python train.py --model="image classifier" --dataset="histories of elementary cellular automata, time running down" --image_size=32 --color_jitter=0.2 --norm_position="pre" --parallel_block=false --positions="learned" --lr=0.0022 --beta1=0.9 --epochs=1.5 --lr_schedule="step" --warmup_steps=130
Rows from block 6 of a small image classifier, named by matrix and row number. Rows with one number belong to one neuron. Each number is 500 + 40 x the weight over its row's rms, rounded and kept within 0 to 999. All counts start at 0. Numbers have three digits each.
Before each neuron's rows are labels from the 100 images, of 14976, where the neuron reaches its highest value: "place" is the part of the image that holds the peak. Only what is clearly more common there than usual is listed. The data: histories of elementary cellular automata, time running down. In brackets: how many of the 100.
# fc1: MLP up (model.blocks.6.mlp.fc1.weight, 640x160), inputs 0-79
# fc2: MLP down (model.blocks.6.mlp.fc2.weight, 160x640, transposed), outputs 0-79

place: top left (45); top centre (30)
fc1.149:558519555476499492438524520523471468493518545540525455519457484481575446545538437609511513500570484459542439560495439516504449517508568477495517562484547517491494520525454492516519490462503519461444482475481476554441475514502537437532438522
fc2.149:519472527596514488429503430451532548507502519519438481482460547447515537501492565487442527466500474510538509558369523455464447533499470469489472492470462512492488506450587547465512493474549457537499512460532515438495607480523539547565497488

place: middle right (28)
fc1.2:489563516493558421515541429493438531518452517489454586408495506481546533527531530512515439530437506467474462486444501536537494417561466584541485497519499540537470477364527600531532517498596496517526486494536556460483576547492551536497533540
fc2.2:509522552462464482480502521348514473462529561496561476554518492517507502523506522538509537477577499448473482556502457453491521528429522460541490512496582506467509510598474429492450411447518552512510476491505452481474510480499458476519484506

place: top left (48); top centre (34)
fc1.579:526630505551453469530481464529517475498540493514449563438492466493560489501519499524393495495534538521519494523475471632481484515487502501510490507517480505474454511433455560487492524527495485539518507511537569511441543471514450505529508531
fc2.579:493556553512514478534475485601493462482533486516486576509487519519518492339483495489501506485510548470478616502495483590532500497487510493385471498572494527479486490483477489510500491476512468506504488487485512500492516522478513513506552483

place: top left (48)
fc1.341:521603481511459433533506471504548446509515544509463580490473452537503461482480443512446473474527530520498473468494466596549376450448521583513529512565470506460390476443465539466529551524533513552546488525481592535478495535488503484457491491
fc2.341:519470466519494495486462525445530522568487452509557489454512479540541465460435508438557536541510531459574524536496482455575478503525493455456428569477542519533571477519489437587508492519547483479512504474514509527516503580519537496498562498

place: top left (52); top centre (28)
fc1.535:547522527449431462498497504505499522548487465500541488469534486568513457480491434560542450482533549514444495492546465524506553504480574519490470472514462524530432486511489474531439473522507568523510394449529479553496506500456416442446500544
fc2.535:501485559481539505506496455529509480449494530497517490497490517435494561438543601423499586490520480449511552525419542486494520491488412429466544520532507472538555487514565549548541418431546448552486547485555473443457583502563512525519503478

place: top left (46); top centre (33)
fc1.32:502649491540478462505486460525488477505528487510443540444501462496569497502524493522397503492529547512509483531467457624492470519492502519521475500502496489491480503410466562493490511511505490504494511507517581496429539476512460518531509546
fc2.32:500551549511498473534471481602496458494531474517484586518480509528513475346484488498496490478517561475478601505501479584525493497491526494396465502566490536472469491475476496493503497483508471514507483481481518508487516518470506504514544481

place: top left (42); top centre (30)
fc1.556:526511519486579503514527509504461512556529491465432536468457496486528529577434505528491510520446468515557460521476492541485518460525474481527530456526471487524433529476533562456520468408512572481537450518541486449462501531479546521538456490
fc2.556:545403458584429511502554547546515498506479459480504514483554535564555476494566501518538463521537533488479515489520513488508512520558525520476435529484518484498543501447438506555498587591458435516504496519458504531533488540463479478513548553

place: top left (43); top centre (33)
fc1.87:524506495505564497516521505531445526576550471463419546452474480514543524562450500532498496515459477540545492502477485525487524456483491495503539452535466472499441509471532543443476485442497555461548462534542494447469497524444550546545470488
fc2.87:532383480601436503500565523564512500526461425495520506495547520541535481486545512543527467517534537489501523500507534481490499539574508515445429538506504494499525510457434505528489595592484454527517503533483500521547513505478494483516543559

place: top right (34); top left (31)
fc1.243:488509510479571502527489514527459521568548486466434528469468498500521534559441488525510511506464466524550494496485495533490526463496471472508536449538484475523444522484536552478485460424486573466532452533538496440456494535461550555560461477
fc2.243:530384455589417513499571526553501477504453459488500495518540533542526464488571508514531475512544531486489516523505535476497498533544519517469429555489525485488555495459439495523499591577467446520502527530470502536546490521469492468531544540

place: top centre (38); top left (36)
fc1.297:536518470512577492535575505500431507543439500478491544536443491510490462578479487563541490519456473514559440527497509552497489417511519509547518506512493532514461488516516461433532542451527580473492454494475455530531494522446568459521480510
fc2.297:507467459542420447473499567510570470544535449547438513480532521551538512503504480488508517530516513468411517447532462499488482526542518556496441506526520534422504553440447552558468512487494472522525530515521532492529507562496439510489557501

place: top left (36)
fc1.133:491637495544466486487478466527503479493530505524447532441513461493581509489524512513393503511537562516494502544464456606506467518485492516496473507516510489486494502430461566499473513521498484502495523515520556481428549469516452505530496555
fc2.133:501551550518503472532475474596492458503531469511474580505492506526522475355487487508495495477524563470480596504502477583519507501491521491399459506564483540482464491458479508493495492490513477513507476476487531506483523516476500511521548483

place: top left (52); top centre (32)
fc1.472:512642503561464475508495460528501472503528497496449558447501464496567496498515505514377499494547544519513489542461465609492468511487504511511468509504497497465468507424444569479473510513490481519499506510529574484427543463515461495545494528
fc2.472:501552550512501474535471482602496464491534474515483582518487510525517481340484485498494492477515556477478605502501479583525497497493525493393465498568483532474471493469480497497500496494508468512509478481485521513489517519475503502509551478

place: top right (34); top left (32)
fc1.249:585589496553482478509500476506537503537488520471509482464410464547514398510458469537481453480552515570539424486528416559555459438492538489555519516506532546498485422431494451421524580530508467520440449507501517511504459501469498469520463446
fc2.249:502513430493560445566506573531504501515495477477505593477463415498473506499457496440525532545393470494430514454505513513508551449514505547507526443540538504478490510527490464613462466445539492519569537553553505465531499571487539530456579527

place: top right (35); top left (32)
fc1.639:538588494512473425481540502483500523554496511486479521524449492542471474547499479543485426538464482550535461600512442592499458450534541505540495525514501491436473498461501526359556561479556546527518480485453504524523523503452506502514450442
fc2.639:508533467532526477478428560534447485545496474491423498415564495549493499454479448579492535477470503459440546448562476533471509526549526568468419484548522568517490547444460538574478480498463532511499457477486571518557475528496465522480538487

place: top right (30); top centre (28)
fc1.318:591512534526531497472556485501516432539467487539527506529443462488472422570462491547478499511525472478564428586460507519522404502536527473536443574480525601431466555521460489452548549455577561534475517447460517538521473469512540446471503507
fc2.318:444439476489536519479481581499507441503546510536465530474443439544512514517443503434465525558413481508473502440520490432490513522521489508495504455484572475493505528505439517573458493427522500459534557546464555493525483551498480505490550521

place: top left (43)
fc1.549:499646496553457484492485463529499478495532503513446539435501465498576504504520507521399504498536552504497501541456446609505461523492493510506467515506510487480483501431459561493481500520490484510496511520522568493426553472516463515541498545
fc2.549:502552553514505471537473476600492461505528465513481585514486506525515475352483487510496485479518560477485594503505481583523503495493524490397460505567483542479463492464478502486503499493513479512510473476485529510485522514473507506519548481

place: top left (44); top centre (28)
fc1.493:506646507547465483490493470532508489505526500511448544439501463501576507493522511524410497499531558506502496538465444613500475526487487509510469509520506488485489507418451574497478508523501486501493517511521561478418552464512459512540508550
fc2.493:501547549516500473541475475599502463503530461516480587513483506526507474351482483508495484480520564475482593503504483579527497497495526495402463506564479539474460495467477499484504500493509479515512473482485524509490516520475505508514547481

place: top left (44); top centre (37)
fc1.508:562520504482576479523555497496470505556525512464438551485445494489498497577418488534502504519441461531552445500474503548490510449508475482549524464537443521507419506489507577447523473389523577492529456496521484491491487529464524496527470486
fc2.508:547420459590421513502523542535521504507494453476493523439567514554554498505559500525521479530538542470441485480501482489512525508515529533511450524456516493478541479450448507596472556574461439512507490506479512506529501543481445511497541538

place: top right (35); top centre (34)
fc1.608:510575506510507446456485550525485507543552509516478476519495443552544498550489462554537438534472488559484445467490432597544495413542574519519481491522602525500532519415468540510460545545501521464472495534547519526451488518451528446538495541
fc2.608:482488461489541519490494515499486490519461467555529489527468484461488491516484471541511478615481479543487467482469484511515464502582499541547491501438552498567541553514482532513520571547491504491445482516527512524438482481486480425466483547

place: top right (36); top left (27)
fc1.616:517624525513472449572507489518550459540492544489474524552429432481458444486466470440505548526477513567550522493578483609581461480493488470515543557505481485458505474451464464386471520522530520550531569543535515520558442501494581510517514457
fc2.616:494579486519527481525505557501521523560459524489519520499491503512488518513460469507605500441485490498527497463514552619582552434460510501536472516536559532568522457513537455587480541535521433488536480490542487525572484497495534484466571523

place: top left (29)
fc1.97:492654501512454484479485481537484480483529518510455516438523467489583513486532516507448507500538556500472503548472449599516475524499486535506480520511519487507499501446456580514468493503501475494477523517513540472410557473524447524532485570
fc2.97:496547543520502472532488470593491462517523460516473580503489501524514474361485490519494491481522580470483591509502478577517507499498514490403455509565484545479458493456471512480491499497515494515514471480487540500486526510478504518522544493

place: top centre (29)
fc1.310:538630482539526403455566482504399468503437560492492493529499529496501460516529499557498511426492479459520486539512528567470497511465534537510461541560475562531466532533513467491525558449556524533504496477500477493530487500480481487545480513
fc2.310:556511410515496481435495535540563501591501486478454455570532507502484476485435456498510475539509450594502526518506549492432481558527551517463469511518438482465446535518524510466486521536491490531498529538548466526536472548471478438516507469